Rows from block 4 of a small audio frame classifier, named by matrix and row number. Rows with one number belong to one neuron. Each number is 128 + 24 x the weight over its row's rms, rounded and kept within 0 to 255. All counts start at 0.
Before each neuron's rows are labels from the 100 clips, of 14976, where the neuron reaches its largest size: "strongest on" is what is common among them. Only what is clearly more common there than usual is listed. The data: synthesised sound scenes: up to three everyday sounds over a background.
# gate: MLP gate (model.blocks.4.mlp.gate.weight, 576x192), inputs 0-47
# fc1: MLP up (model.blocks.4.mlp.fc1.weight, 576x192), inputs 0-47
# fc2: MLP down (model.blocks.4.mlp.fc2.weight, 192x576, transposed), outputs 0-47

strongest on: footsteps; first sound: footsteps
gate.52 [122 126 140 129 112 127  98 151 136 100 139 149  79 133  79  99  83 151 131 124 160  85 122 102 115 130 132 148  99 133 150 101 179 144  96 146 169 140 176  92 174 133 218 115 107 107  99 109]
fc1.52 [155 103  98  43 155 129 114 180 133 145  86 117 123 139  83 117 101 135 131 133 165 142 119 119 158 166  96 112 140 116 108 126 105 137 133 135 128 147 139 176 113 141 121 136 128 135 146  89]
fc2.52 [162 130 138  94 116 140 135 119 112 117 101 128 117 137 147 166 172 106 109 128 121 112 130 115 187 146 125 120 119 124 136 134 108 150  95  92 138 132 122 135 127 122 135 131 133 116 116 123]

strongest on: car horn
gate.114 [147  94 126 108 111 130 111 143 101 109 153 149 118 167 109 137 152 103 130 128 134  99 114  87  84 108 144 134 116 142  90 122 112 152 130 137 108 139 167 107 137 132 158 122 152 123 121 143]
fc1.114 [108 146 143 110 147  82 130 112 100 114 150 140 158  77 130 131 106  93 149 109 141 111 116 150 145 114 129 199 132 125 157 128 108 146 128 159  98 130 101 141 133 139 155 160 122 100  94 118]
fc2.114 [143 147 120 152 130 133 106 166 122 119 113 112  93 131 148 129 136 155  95 202  89 144 149  76 129 161 117 130  85 103 148 144 132  77  92  59 119 118 154 150 114 131 132 122  97 160 144 135]

strongest on: laser zap
gate.95 [130 192 149  82 129 173 134  94 116 101 167 135 163 137 154 125 124 129 122 154 103 167 135 149 145 160 142 132 168 101 121 143 144 100 120 155  98 135 116 136 116 141  96 100 138 183 148 110]
fc1.95 [155 100 125  93 107 151 100 106 137 172 160 163 156 122 153 116 113 135 107 163 144 107 102 115 119 195 141 122 158  98 119 132 102  85 140 152 154 105 121  88 112 168 111 125 122 125  95 133]
fc2.95 [105 137 121  88  81 108 158 111 154 139 123 111 158 108 101 188 109 111 136 140 144  71 158 131 141 153 109 117 134 140 159 161 149 141 117 162 122 136 163 117 134  87 148 141  95 117 124 174]

strongest on: car horn; first sound: car horn
gate.271 [106 120  66 114 168 151 136  92 108 109 151 147 121 167 131 108 140 113 160 135 140 129 165 119 162 105  83 129 117 159 110 143 169 148 150 151 121 114  96 113 125 149 194 109 129 159 128 124]
fc1.271 [112 168 153 117 157 115 134 116 103 108 105 139 122  99 112 153 137 153 125 137 106 114 132 148 125 151 135  85 138 135 114 165  84 118 131 136 129 160 119 160 122 126 100 160 137 104 124 103]
fc2.271 [101 175 117 144 144 101 136 121 111 134 125 108 126 155 116 149 195 126 143 137 102 128 172 137  90 100 113 136 146 116 138 117 171 138 126 142 117 129 116 114 151 110 131 156 131 144 161 133]

strongest on: number of sounds: 1; waves; muffled (low-pass)
gate.565 [116  98 117 159 125 102 125 124 104 127 136 168 132 157 167  81 157 113 159  98 162 161 158  88 183 127 130 148 121 125 103 126 134 147 163 162 181 111 139 109 151 141 147 131 147 105 120 110]
fc1.565 [151 154 135 125 148 126 108 149 119 113 144 136 142  97 178 126 130  91 121 159 112  98 132  94 125 117 113 162 144 155 152  98 140 119 143 169 140 127 120 135 150 138 139 140 107 119 149 113]
fc2.565 [139 159  77 109 117 158 138 102 152 126 120 143 152 175 165 107 129 134 121 117 136 166 121 145 118 115 110 135 121 106 150 148 127 118  98  87 141 160 181 130  96 111 135 154 107 115 156 117]

strongest on: stream
gate.13 [172 130  78 141 149  82 130 133 129 153 133 186 136  94  96 104 133 150 103 154 123 149 116 135 126 153 191 135 120 115 136 172 117 178 135 138 106 134 128 118 152 149 100 123 130 125 115  86]
fc1.13 [124 134 135 134 110  78 161 128  95 109 129  94  88 162 124 146 190 161 149 156 142 106 104 120 139 159 124 109 126 122 121 114 147 121 107 131 150 168 162 161 109 110 108 123 122  93 123 144]
fc2.13 [113 147 150  69 130 146  79 136 122 110 155 137 102 112  97 132 113 126 108 143 135 158 168 140 136 168 104 149  91 215 125 119 138 165 149 162  85  89  85 174 111  97 106 140 119 161 131 161]

strongest on: number of sounds: 1; wind; chatter; muffled (low-pass)
gate.511 [168  96 139 200  93 147 126 112 163 152 114 117 155 129 158  94  77 130 123  82 149 127 128 108  75 112 137 127 129 148  98 152 136 149 130 136  97 120 109 100 147 159 134 162 112 144 116 152]
fc1.511 [165 134 148 159  92 167 104  96 163 146  89 108 108 135 123 104 114 163 139 131  98 133 139 152 147 164 114  89 100  94 117 128 113 121 107 122 122 106 127 105  85 137 128 147 116 124 141 182]
fc2.511 [124 160 143  90 107 147 126 128 141 100 140 151  77 131 169 159 133 141 140 112 152 160 142 129 135 139 113 149  85 131 163 139 169 109  94  80 153 136 152  86  96 134 131 143 125 123 141 107]

strongest on: number of sounds: 1; wind
gate.59 [180 101 151 174 117 130  81 139 122 150 153 137 105 133 154 115 116 139 111 101 166 142 129 140 126 122 118 124 109 142 118 118 122 149 117 143  76 107 119 112 191 122 133 165 129 114 112 112]
fc1.59 [139 169 110 113 108 126 103 149 104 101 127 132 120 127 129 132 145 121 123 142 121 115 122 127 129 147 102 161 148 153 146 141 129 112 140 168 106 164 117 162 155 152 133 113 113 102 158 120]
fc2.59 [167 167 120 118 109 195 115 131 173 116 155 138 140 163 158 151 156 146 150  99 131 155 166 161 127 166 134 125 125 119 176 151 137 118  92  78 158 134 155 135 105 111 148 147  97 105 149 117]

strongest on: glass breaking; speech
gate.338 [193 168 103 165 124 127 115 143 127 132 135  84 123 149 123 146 145 157 137  92 157 105 147 154 104 136 175 118 154 146 155 119 172 127 157 123 173 126 162 143 156 133 118 125 141 126 149 105]
fc1.338 [131 115 135 158 110 168 118 146 131 116 106 137  97 112 109 142 150 136 128 145 148 146 172 118 174 109  89 105 144 114 123  85 105 145 133 139 115 156  98 183 115  99 158  92 131 137 144 117]
fc2.338 [171 141  88 106 145 180 132 121 138 127  92 136 115 190 128 114 156 120 130 150  82 108 125 168  93 137 141 136 141 100 149 115 150 112 108 118 156 129 118 105 161 156 130 141 131 133 115 114]

strongest on: frog croaking; first sound: frog croaking
gate.46 [115 137 101 148 102 100 170 130 156 134 123 127 123 147 131 120 146 177 104 174 108 138 167 105  98 133 117  90 109 135 156 117 180 139 124 102 115 128 122 131 131 110 153 121 113 168 140  54]
fc1.46 [134 150 116 155 104 138 156 132 164 101 148 119  91 104 146 164 118 129  95 160 147 130 117  94 162 124  67 106  96 134 135 153 194 122  74 129 107  90 121 108 149 141 151 171 137 104 133 102]
fc2.46 [ 73 129 110 157 134 101 159 112  85 133 134 120 169 143 115 105 116 108 130 150 103 143 119 101 108 141 111 162 130 112 149 154 152 134 125 127 116 151 112 143 157 137 125 109 132 138 102  75]

strongest on: frog croaking
gate.115 [114 154 146 105 130 138 110 158 134 138 152 119 135 130 119 175 120 149  90 141 117  77 115 124 134 117 110  90 114 102 154 100 106 122 147 121 115 168 119 123 174 144 113 129 116  80  94 143]
fc1.115 [128  65 146 112 139  92 109 172 141 141 164 121 131 135 118 131 128 147 102  75  74 146 121 121 131 115 150 110 109  76 110 132  86  97 139 133 119 122 147 166 131 119 146 114 119 107 136 113]
fc2.115 [116 149 114 137 153 120  90 139 132 134 114  72 118 148 116 100 121 129 117 129 118 146 105 120 128  94 106 136 125  74 132 150  96 134 102 114 142 145 168  84 120 131  89 120 144 105 121 141]

strongest on: frog croaking; applause
gate.290 [ 94 104 133 132 106 149 151 111 140 155  81 131 191 119 131  71 126  93 133 110 138 173 113 130  88 138 123 134 146 142 145 156 152 158  98 120 147 146 125 130 158 156  77 128 113 156 107 151]
fc1.290 [ 77 135  86 114 150 101 141 138 123 139 155 124 135 157  92 188  92 128 119 106 165 144 138 141 140 150 110 129 145 110 126 138  71 123 191 120 115 116 166 123 113 119 132  97 121 101 124 111]
fc2.290 [144 150 146 128 126 105 181 128 155  85 153 130 137 124  97 142 139 140 128 110 109 174 121 117 139 167 143 113 152  96  87 143 131  95 102 153 151  98  93 136 109 129 122 103 131 141 132 116]

strongest on: speech
gate.253 [152 126 147 109  75 137  65 144 146 134 104 131 126 149 146 103  97 133 108 127 126 158 107 192 129 141  99 122 137 146 128 133 143 100  95 128 147 100 123 128 170 126 129 130 137 166 108 130]
fc1.253 [107 170 129  88  87 120  85  92 150 141 142 118  85 137 132 126 183 125 118 151 138 147 113 151 153 130 137 137 149 167 143  91 113 143 121 145 111 139 123 142 120 139 102  73 126  90 155  95]
fc2.253 [147  80 130 131 114 119 152 174 174  99  69 167 124 110 135 135 103 121 126 133 169 139 159 177 152 145 108 132 127 134 166 166 119 138 161 160 148 157 123 143 127 133 110 164 144 167 129 139]

strongest on: coin spinning
gate.322 [113 122 132 106  92 101 108 114 168  85 115 122 134 144 114 118 152 141 116 120 178 132 135 112 118 138 124 110 108 143 151  99 105 160 112 115 136 192 134 125  97 141 102  87 130 143 130 157]
fc1.322 [145 167 124 193 129 135 168 146  89 120 131 126 142 123 146 130 130 104 121 144 122 118 118 118 139 103 124 145 168 138 187 134 177 133 103 186 173 113  92 115 172 122 113 143 165  92 103 105]
fc2.322 [ 99 135 108 128 112 175  96 104 153 145 131 107 154 110 158 117 164 119 120 119 174 124 127 154 149 111 120 125 144 127 168 125 121 137  86 168 135  95 132 130 126 137 114 191 118 131 139 165]

strongest on: coin spinning; first sound: coin spinning
gate.500 [131 134 119  94 108 128 125 106 151 135 133 137 120 126 122 141 141 134 138 138 167  77 151  96  83 123 156 122 161 157 128 138 104  88 125 139 116 142 161 144 100 143 152 142 124 111 148 162]
fc1.500 [162 141 131 115 127 157 130  91 141 157 164 169 142 167 139 143 126 150 141 140 116  68 122 139 120 107  95 114 189 162 117 127  74 134 132 127 162 106  80 153 132 152 112 136 144 143 150 105]
fc2.500 [146 115 148 113 186  81 133 138  83 141 111 123 106 149 126 136 132 124 125 151 109  77  93 166 128 139 131 134  90 155 101 172 131 122 116 114 126 105 128 155 154 121 112 129 142 142 123 111]

strongest on: helicopter
gate.556 [141 116  90 153 163 120 152 164 145 118 139 143 135  96 149 125 106 124 148 102 141 118 137 115 126 145 154 142 113 130 139  76 128 132 144 137 161  98  99 120  70 177 147 192 131 131 134 139]
fc1.556 [134 121 108 111 126 134  79 163 119 112 121 153 110 138 169  93 124 155  93 190 148 109 113 131 144 112 173 154 108 130 148 103  90  96 108 147 141 124 129 121  91 129 113 148 132 114 130  92]
fc2.556 [146 142 136 131  94 152 126 143 122 157 154 115 110 143 151 159 162 125 141 164  85 134 118 117 120 109  99 108 130 161 197 138 163 134  98 111 147  93 131  81 112 108 165 115 117 124 143 148]

strongest on: frog croaking; first sound: frog croaking; coughing; background: electric buzz
gate.189 [ 99 129  67  99 115 142 105 130 139 128 148  93 139 129 116 119 148 118  58 117 131 145 161 122 131 129 138  82 100 105 148 137 108  77 136 169 145 136 119  92 107 102 135 165 136 114 157 113]
fc1.189 [101 151 105 134 132 147  95  71 101 102 137 138 131 117 106 138 145 104 146 113  74 158 121 113 141 103 171 118 132 121 152 131 118 113 142 127 147 130 122 101 114 100 181 156 144 100 114  91]
fc2.189 [ 87 119 110  89 110  73 119 113 163 135 120 107 144 150 143 165 137 138 106 168 137 119 118 154  98 130 143 131 129 138 144 155 138 156 126 127 147 149 131 155 116 133 129 145 176 164  88 119]

strongest on: reverberation; text has "room"; text has "reverberant"; doorbell
gate.522 [152 143 103  82 123 131 105 103 129 141 171 109 123 120 103 122 115 127 108  89 149 141 144 129 152 158 128 152 151 139 166 129 121 135 139 117 137 133 167  94  79 139 113 101 124 144 150 122]
fc1.522 [164 119 125 140 139 165 110 158 115 170 183 117 124 145 162 109 140 133 109  85 168 131 113 146  99 159 115 148 165 150 126 169 131  98 122 131 127 128 170 132 101 169  99 132 162 136 145  74]
fc2.522 [ 87  94 156 136 123 113 157 142  97 129  69 136 138 107 109 119  98 142 161 150 104 113 107 127 104  98 125 106 158 120 138 137 118 118 144 123 161 161 156 132 166 141 117 104 134 149 117 131]

strongest on: coin spinning
gate.550 [130 187 108 107 103 114 142 129 109 114 142 124 101 135 111 125 143 157  96 120 129 120 102 132  98 113 167 109 124 136 107 112  81 101 102 151 135 184 112 132 113 150  82 144 141 116  99 129]
fc1.550 [ 70 118  84 116 124  98 142 145 151 154 149 106 135 129 108 100 159 131 168 139 124 155 119 117 110 106 103 124 149 143 121 176 189 165 139 171 135 111 140 153  99 103 100 116 101 100 110 118]
fc2.550 [121 125 126 124 108 111 123 129 149 106 128 140 120  72 121  69 178 112 112 117 178 124 132 129 119 112 163 147 160 105 163 115 101 142  96 141 137  93 119  83  82 209 113 120 154 136 110 112]

strongest on: applause; stream; footsteps
gate.44 [147 146 137 163 120  88 101 137 144 121 169 121 147 143 183 133 122 132 156 126 144 152 133 135 137  78 122 133  95 122 132 125 129 137 107 175 131  90 147  81 160 113 145 137  70 133 107 143]
fc1.44 [104 119 100 123 124 115 105 146 139 120  69 140 115 132 162 128 169 187  75 101 120 105 138 128 128 137 117 120  85 106  91 108 111  98 110  89  77 158  89 110  85 139 124 170 139 136 130 129]
fc2.44 [141 128 128  96  83 129 110 108 159 168 107 126 138 169 111 117 143 117 168  90 150 123 129 122 120  92 136  96 140 140 173 156 165 125 115 107 142 132 154 106 131 143 125  92 116 111 135 134]

strongest on: reverberation; text has "room"; text has "reverberant"
gate.315 [108 121 172 136  80 145 135 105  99 158 129 123 130 101 126 126 132  75 138  93 161 112  95 112 117 102 120 146 129 123 103 136  75 116 122 156 100 147 133 110 127 115 147 183 125 150 131 121]
fc1.315 [108 126 143 103 125 111  89 105 143 153 118 124 139 107 173 132 159 109 102 115 133 132  74 165 105 129 137  87 167 138 163 171 128 150 141 123 136 131 133 110 111 112  97 127  87 179 137 126]
fc2.315 [ 84 148  86 145 135 122 164 123 117 139 112 120 102 116 133 147 129 124 132 112 119 122 127 162 162 135 151  91 140 125 114 141 125 101 154  67 146  92 137 126  77 143 142  98 136 174 150 124]

strongest on: helicopter; stream
gate.320 [145 133 179 161 137 102 132 133 134 134  86 135 137 107 138 134 135  81 129  87 153 113  77  80 130 126 127 138 142 105 111 164 165 166 143 131 130 116 176  96 140 127 133 128 137 141 139  97]
fc1.320 [106 162 102 139 110 110 136 114 115 101 152 128 105 106 130 112  95 135 130 116 119  99 119 167 107 121 117  99 115 165 129 123 108 141 100 179 105 117 137 116 101 121 132 158 149  75 128 142]
fc2.320 [147  90 132 130 159 102 129 144 122  71 134 124 137  65 108 136 184 110 129 145 111  72 156 143 173 152 139 118 105 153 103  98 121 124 145 127 130 115  97 147 114 171 128 126 134 129 131 113]

strongest on: applause; knocking
gate.211 [133 127 138 107 130 173 127 169 100 186  91 145 158 183 142 146 130 105  96  94 132 114 204 146  81 140 138 107 104 135 168 139 102 117 107 121 123 135 145 118 125 134 141 107 121 113 123 109]
fc1.211 [152 114 122 139 156 105 148  88 137 101 115 114  97 124 101 104 146 132 142 135 173  92 118 147 126 131  90 133 132 103 129 162 156 121 152 117 145 124 118 123  90 149  88 161 149 121 139 119]
fc2.211 [134 105 104 138 127 168 145 112 131 126 143 110  85 157 147 163 127 127  95 151 118 124 172 132 129 132 127 100 110 115 171 127 145  99  77 125  91 100 129 104 116 117 179 141 103 123 123 138]

strongest on: glass breaking; first sound: glass breaking; mooing
gate.545 [106 143  83 175 125 133 132 154 102 144 121 121 139 151 118 143 146  85 170 147 135 137 128 149 112 140 139  66 123 160 119 139 137 117 143 118 129 106 133 124 150 134 100 141 144 123 190  81]
fc1.545 [146 147 147 112 109 151 166 162  90 136 114 101 108 117  88 110 106 141 135  91 159 157  90 123 126 151 103 121 134 117 145 151 132 126 123 178 159 124 139 124  85 184 129  92 148  88 145 130]
fc2.545 [142 120 138 106 158 118 118  91 122  85 151 152 191  81  82  84  86 127 123  94 142 120 166 147 131 144 132 168 138 123 136 130 140 157 145 119  90 157 132 179 152 130 119 122 118 100 148 137]

strongest on: quiet level; wind; thin (high-pass)
gate.364 [159  93 134 151  93 142 100 146 134 114  95 127 127  98 160 146 101 132 123 129 164 172  72 133  83 148 144 119 117  95 148 115 175 140 102 163 184 125 102 113 139 120  88 181 135 131 119  94]
fc1.364 [107 117 122 137 158 146 122 101 163 130 147 123 159  97 140 121 136 165 161 160  79 145 134 172 184 149 125 134 127 152 129 176 140 144 122 104 149 110 108 133 110 163  89 166 111 123 104 114]
fc2.364 [112 113 110 116 137 187 148  78 147 125 154 122 145 138 143 164  93  85 102 108 103 173  79 165 105 142 122 121 103 150 141 146 137 153 131 112 134 140 138 112 134 100 167 158 156 106 156 140]

strongest on: applause
gate.77 [155 136 130  90 112 149  91 158 175 130 100 106 116 104 134  85 130 123 148 126 131 119 147 142 145 178 142  86 149 158 118 146 150  85 137  94 144 140 127 129 130 132 153 139 125 133 107 141]
fc1.77 [112 130 147 123 117 145 133 120 115  47 100 137 127 112  99 135 151 102 165 124 137 113 134 140 141 115 142 126 168  99 128 126 119  93 107 118 115 107 154 105 128 130 110 195 162 154 160 137]
fc2.77 [134 119 122 182 115 134 125 135 142 144 128 143 143  92 106 126 135 155 124  99 113 111  99 123 158  88  88 151 152 134 147  93 113 149 128 147  85 137 100 144 134 103  91 165 136 123 132 133]

strongest on: speech; first sound: speech
gate.350 [114 148 134 106  65 113 130 123 120 116 130 143 123 148 112 132 114 139  94 159 147  62 107 145 161 150 119  96 146 101 102 127 131 151 132 105  69 115 133 162  92 123 141 141 129 103 140 169]
fc1.350 [ 95 142  96 108 121 120 128 148 135 106 141 131 124 162 119 118 105 151  85 185 130 128 126  96 118 144 161 138 131 132 137 121 114 119 134 115 153 114 100 136 126 147 112 144 114 106 152 122]
fc2.350 [136  98 132  85 173 150 126  89 149 104 158 133 123 102 104  95 123 131 124 116  98 117 126  91 143 171 135 136 105 136 112 166 142 126 148 148 121 171 143 156 105 168 126 129 104 119 103 111]

strongest on: stream; chatter
gate.113 [161 111 125  51 146 122 139  96 162 140 162 115 114  73 147 134 114 142 108  94 126  81 129 146 156 116 142  82  80 151 135 144 118 106 123 123 127  86 140 115 109 124 124 134  91 116 140 129]
fc1.113 [154  93 117 100 145 116 147  92 145 128  78 168 124 118 145 140  81 131 117  96 140  88 180 141 184 131 155  56  95 121  73 179 131 140 114 150 131 103 133 120 111 125 110 132 152 141 128 141]
fc2.113 [171 138 166 173  92 103 109 108 181 128 114 154 153 137 118 100 122 156 156 126 104  91  93  99 153 106  95 169 147 153 124 113 106 124 156 140 144 156 155 128 105 128 101 130 107 125 162 147]

strongest on: coin spinning
gate.243 [153 162 114  72 109 146 122 130 119 112 162 167 149  72 124 126 158 143 111 146 136 151  93 146 129 109  76 110 125 153 130 131 100 129 136 132 136 118 150 142 135 158 130 107 101 129 149 149]
fc1.243 [104 138 163 126 145 158 164 148 149 102 149 143 158 183 119 135 104 118 147 147 138 109 131 130 153 121 144 157 121 147 177 123 138 123 104 165 151 136 136 109 106 125 120 100 130  98 158 125]
fc2.243 [135 130 136 112  86 133 133 113 156 127 150 126 145 148 138  84 106 150 121 134 102 140 114 117 104 139 146 131 172 135  72 114 156 116  95 139 119 143 117 145 138 107 172  72 127  54 131 167]

strongest on: frog croaking
gate.307 [148 164 150 110 141 118 108  98 108 133 133 154 101 102 142 132 132 104 129 108 111 114 184 112 100 137 162 149 183 105  99 139 135 159 153 137 117 100 140 155 105 137 128 121 142 134 163  94]
fc1.307 [113  94 126 110  88 109 109 160 125  98 156 137 158  97 166 171 107 121 186 130 142 112  97 118 151 104 112  98 127 123 118  87 128  93 121 154 169  94 137 117 109 148 105 137 150 112 114 136]
fc2.307 [138 173 112 120 101 103  91 114 145 100 148 141 151 125 167  95 108  79 115  89  98  91 123 117 157  79 128 100 149 145 159 150 117 132 113 124 128 101 173 159  98 139 129 163 145 133 135 111]

strongest on: number of sounds: 1; crickets
gate.241 [124 135 196 152  97 146 142 101 128 154 134  97  92 136 142 134 120 132 164 132 107  80 105  93 134 129 159 132 150 131 152  88  97 124 110 148 113 114 136 154 110 142 121 152 169 110 125 145]
fc1.241 [142 136 152 170 149 137 102 157  99 158 114 117 138 122 142 109 127 136 111 100 103 123 126 127 125 153 128 151 156 131 116  79 122  95 116 127 118 128  90 162 154 129 164 131 156 115 131 151]
fc2.241 [160 137 141 149 111 145 161 117 109 132 143 116  96 109 139  97  92 145 139 166 131 106 122 112 115 125 130 109 153 148 110 112  73 124 147 147 109 128 136 133 125 135  82 147  80 125 116 144]

strongest on: coin spinning; knocking; first sound: knocking; first sound: church bell
gate.383 [126 166 142  86 129 143 180 148 110 135  39 142 118 128 155 133 120 109  87 131 125 106 146 109 128  99 119 115 124 161  68 106  93 136  86 127 132 116 100 153 140  94 164 113  99 165 106 156]
fc1.383 [147 120 125 135 153 145  70  84 130 105 130 128 154 128 100 113 117 161 125 158 118 149 110 132 181 147 112 132 127 119 169 119 155 159 122 151 112 139 129 117 154 127 119 148 149 121 114 131]
fc2.383 [148  94 120 172 138 110 108 147 144 119 123 112 122 133 100 141 154 158 109 106 153 114 141 123 132 139 151 156 160 175 150 119 115 156 143 175 122 164 152 126 134  88 111  89 138 104 109 141]

strongest on: helicopter
gate.245 [194 145 109 160 169  97 112 103 140 137 145 156 168 130 135 111 131 119 126  59 139 161 131  73  93 101 129 129 145 157  77 140 140 139 123 124 102 138 154 137 145 123 153 122 111 119 144 160]
fc1.245 [154 132  87 148 140  92 127 123 134 143 100 119 147 108 121  90 126 121  96 107 133 138 165 116 133 125  82 137 145 138 107 136 155 158 135 144 123 121  99 116 148 164 186 119 124 132 124 144]
fc2.245 [ 99 149 108 155  80 164 152 110 160 123 118 144 165 166 107 127 102 134 161 119 130  96 156 130 127 165 170 133 117  89 156 120 149 123 111  97 168 148 176 104  60 136 119 152 107 133 141  90]

strongest on: quiet level; wind
gate.329 [100 124 156 108 134 166  95 157 188  96 107 132 141 106  90 148 111 178 101 136 150 155 161 120 153 156 130 146 142 118 120 178 110 129 154 140 137 102 173 140 152 150 118 139 116 155 115 139]
fc1.329 [174 124 125 110 154 103 127 104  96 148 150 130 215 176 175  92 143 118 143 134 171 157 142  65  86  89 169 137 117 122 143 107 134 113  91 108 131 157 131 122 159  80  91 140 111 116 142 102]
fc2.329 [120 125 131 136 135 121 104 124 158 143 141  98 152 127 113 105 143 146 102 120 123 160 113  37 123 161 110 114 148 129 167 136 101  95 158 145 152 107 135 157  91 124 151 104 133 110 128 140]

strongest on: background: none; ball bouncing
gate.224 [108 150 118 127 126 110 172 116 121 131 107 109 161 116 118 119 103  96 138 119 155 111 132 129 129 128 157 147 107 165 116 123 106 125 113 150 151 148 107 120 127 153 149 164 149  93 159 123]
fc1.224 [110 128 119 127  96 141  87  90 124 144 113 157 129 148 171 119 109 141 118 112 148 132 106 129 115  98 166 119 165  92 113  83 113 114 110 136 134 161 143  92 106 113 108 102 168  73 188 114]
fc2.224 [123 118  96 111  89 118 121  93 122 174 153  98 181 113 113 124 139 141 140 103 110 135 113 170 130 157 105 141  99 100 157 167  97 172 147  92 141 141 111 142 158 135 168 143  71 172 111 114]

strongest on: background: none; footsteps
gate.156 [141 114 117 103  96 200 155 147 146  96 114 113 134 131 132 118 135 110 105 114 116 142 122 111 103 165 160 108  93 143 140 122 123 148 153  61 147 108 105 143 171 142 119 112 123 129 118  87]
fc1.156 [153 153 135 177 102 127 100 123 162 100 137 120 140  89 174 143 120 136 132 180  97 121 102 111 141 107 119 117 144 145 120 102 144 131 136 155  84 104 160 135 122 137 117 145 127 149 106 136]
fc2.156 [107 132  97 119 134 115 156 128 139 121 121 177 114 146 138 157 141 132 146 112 127 142 109 148 183 147 132  91 111 100 189 151 180 119 113 130 131 162 103 138  72 127 107 142 105 138 161 110]

strongest on: footsteps; first sound: footsteps; clock ticking
gate.133 [154 132 142 161 170 124 101 141 171 118 134  74 113  97 135 140 130 152 128 131 178 102  90 171 107 146 115 116 105  81 174 117 163 141 132 149  97  65 120 134 115 129 126 135  88 148 114 142]
fc1.133 [114 144 130  97 117 122 137 128 144 128 157 152 113 135 126 112 168 118 103 127 148 148 112 118 134 138 154  90 112 113  84 123 107 123 173 157 101 135 124 106  98 145 134 177  89 165 130  86]
fc2.133 [124 122  77  94 115 162 150  90 120 137  74 105  82 151 168 165 145 152 114 136 117 179 115 121 136 141 125 118 105 149 130 141 111 115  92 130 157 119 100  72 119 132 124 185 133 107 130 141]

strongest on: coin spinning
gate.191 [121 120 133 124 108 160 160 122 138 138 125 146 166 128 105 102 109 130  87  91 191 113 126 126  65 129 129 143  70 121 123 123 114 123  96 128 167  81 105  79 149 126 110 138 122 137 128 125]
fc1.191 [123 122 117 103 130 126 161 140 171 134 150 135 134 147 129 107 145  60 154 150 183 156 156 135  89 133  99 137 153 132 138  92 136 113 111 107 147 138 109 155 141 141 127 138 140 151 135 151]
fc2.191 [143 121 109 127 108 139 116 144  89 137 130 131 144 129 147 137 111 144 145 144 114 158 136 157 110 151 152 141 141  98 159 116 121 130  92 129  99  98 166 111 124 130 120 157 113 103 155  85]

strongest on: laser zap
gate.208 [126 128 127  82 100 119 133 142 114 116  93 149 118 120 126 120 132 117 103 129 101 175 158  84 128 128 123 118 124 136 120 120 141 113 134  94 118 104 121 131 159  94 115 132 108 162 126 116]
fc1.208 [116 125 116  88 125 133 161 117  87 158 171 101 114 137 141 123 129 170 113 118  74 118 126 150 135 120 121 124 140 144 149 138 135 158 120 104 104  92 120 102 147 119 115  81 169 144 130 129]
fc2.208 [ 72 135 116 132  98 165 138 112 163 161 130  71 154 142 142 115 112 169  95 109 160 117 113 138 117 160 132 143 109 152 179 105 153 164 121  84 100  99 146 117 134 109 116  99  91 127 130 127]

strongest on: frog croaking; reverberation; text has "reverberant"; first sound: frog croaking
gate.281 [159 133  86 114 136 165 156  73 129 139 130  93 104 105 138 109 121 117 134 124 122 121 149 171  97 132 130 102  87 131 143 160 106 157 112 129 145  84 110 161 131 114 120 117 116  84 111 103]
fc1.281 [ 69 150 124 143 132 175 145  82  88 111 140 135 100  96 130 123  88 117 119 114 138 156 155 142 109  95 138 111 104 120 149 166 143 131 117 144 113  68 139 116 162 124 146 108 106  98 125 138]
fc2.281 [ 75 115 123 121 126  97 163 137  99 110 157 120 128  82 105 141 129 124 119 124 111 175 141  85 115 121 148 135 120  97  97 134 149  71 117 156 112 143 126 153 147 102  94 177 153 156 114 130]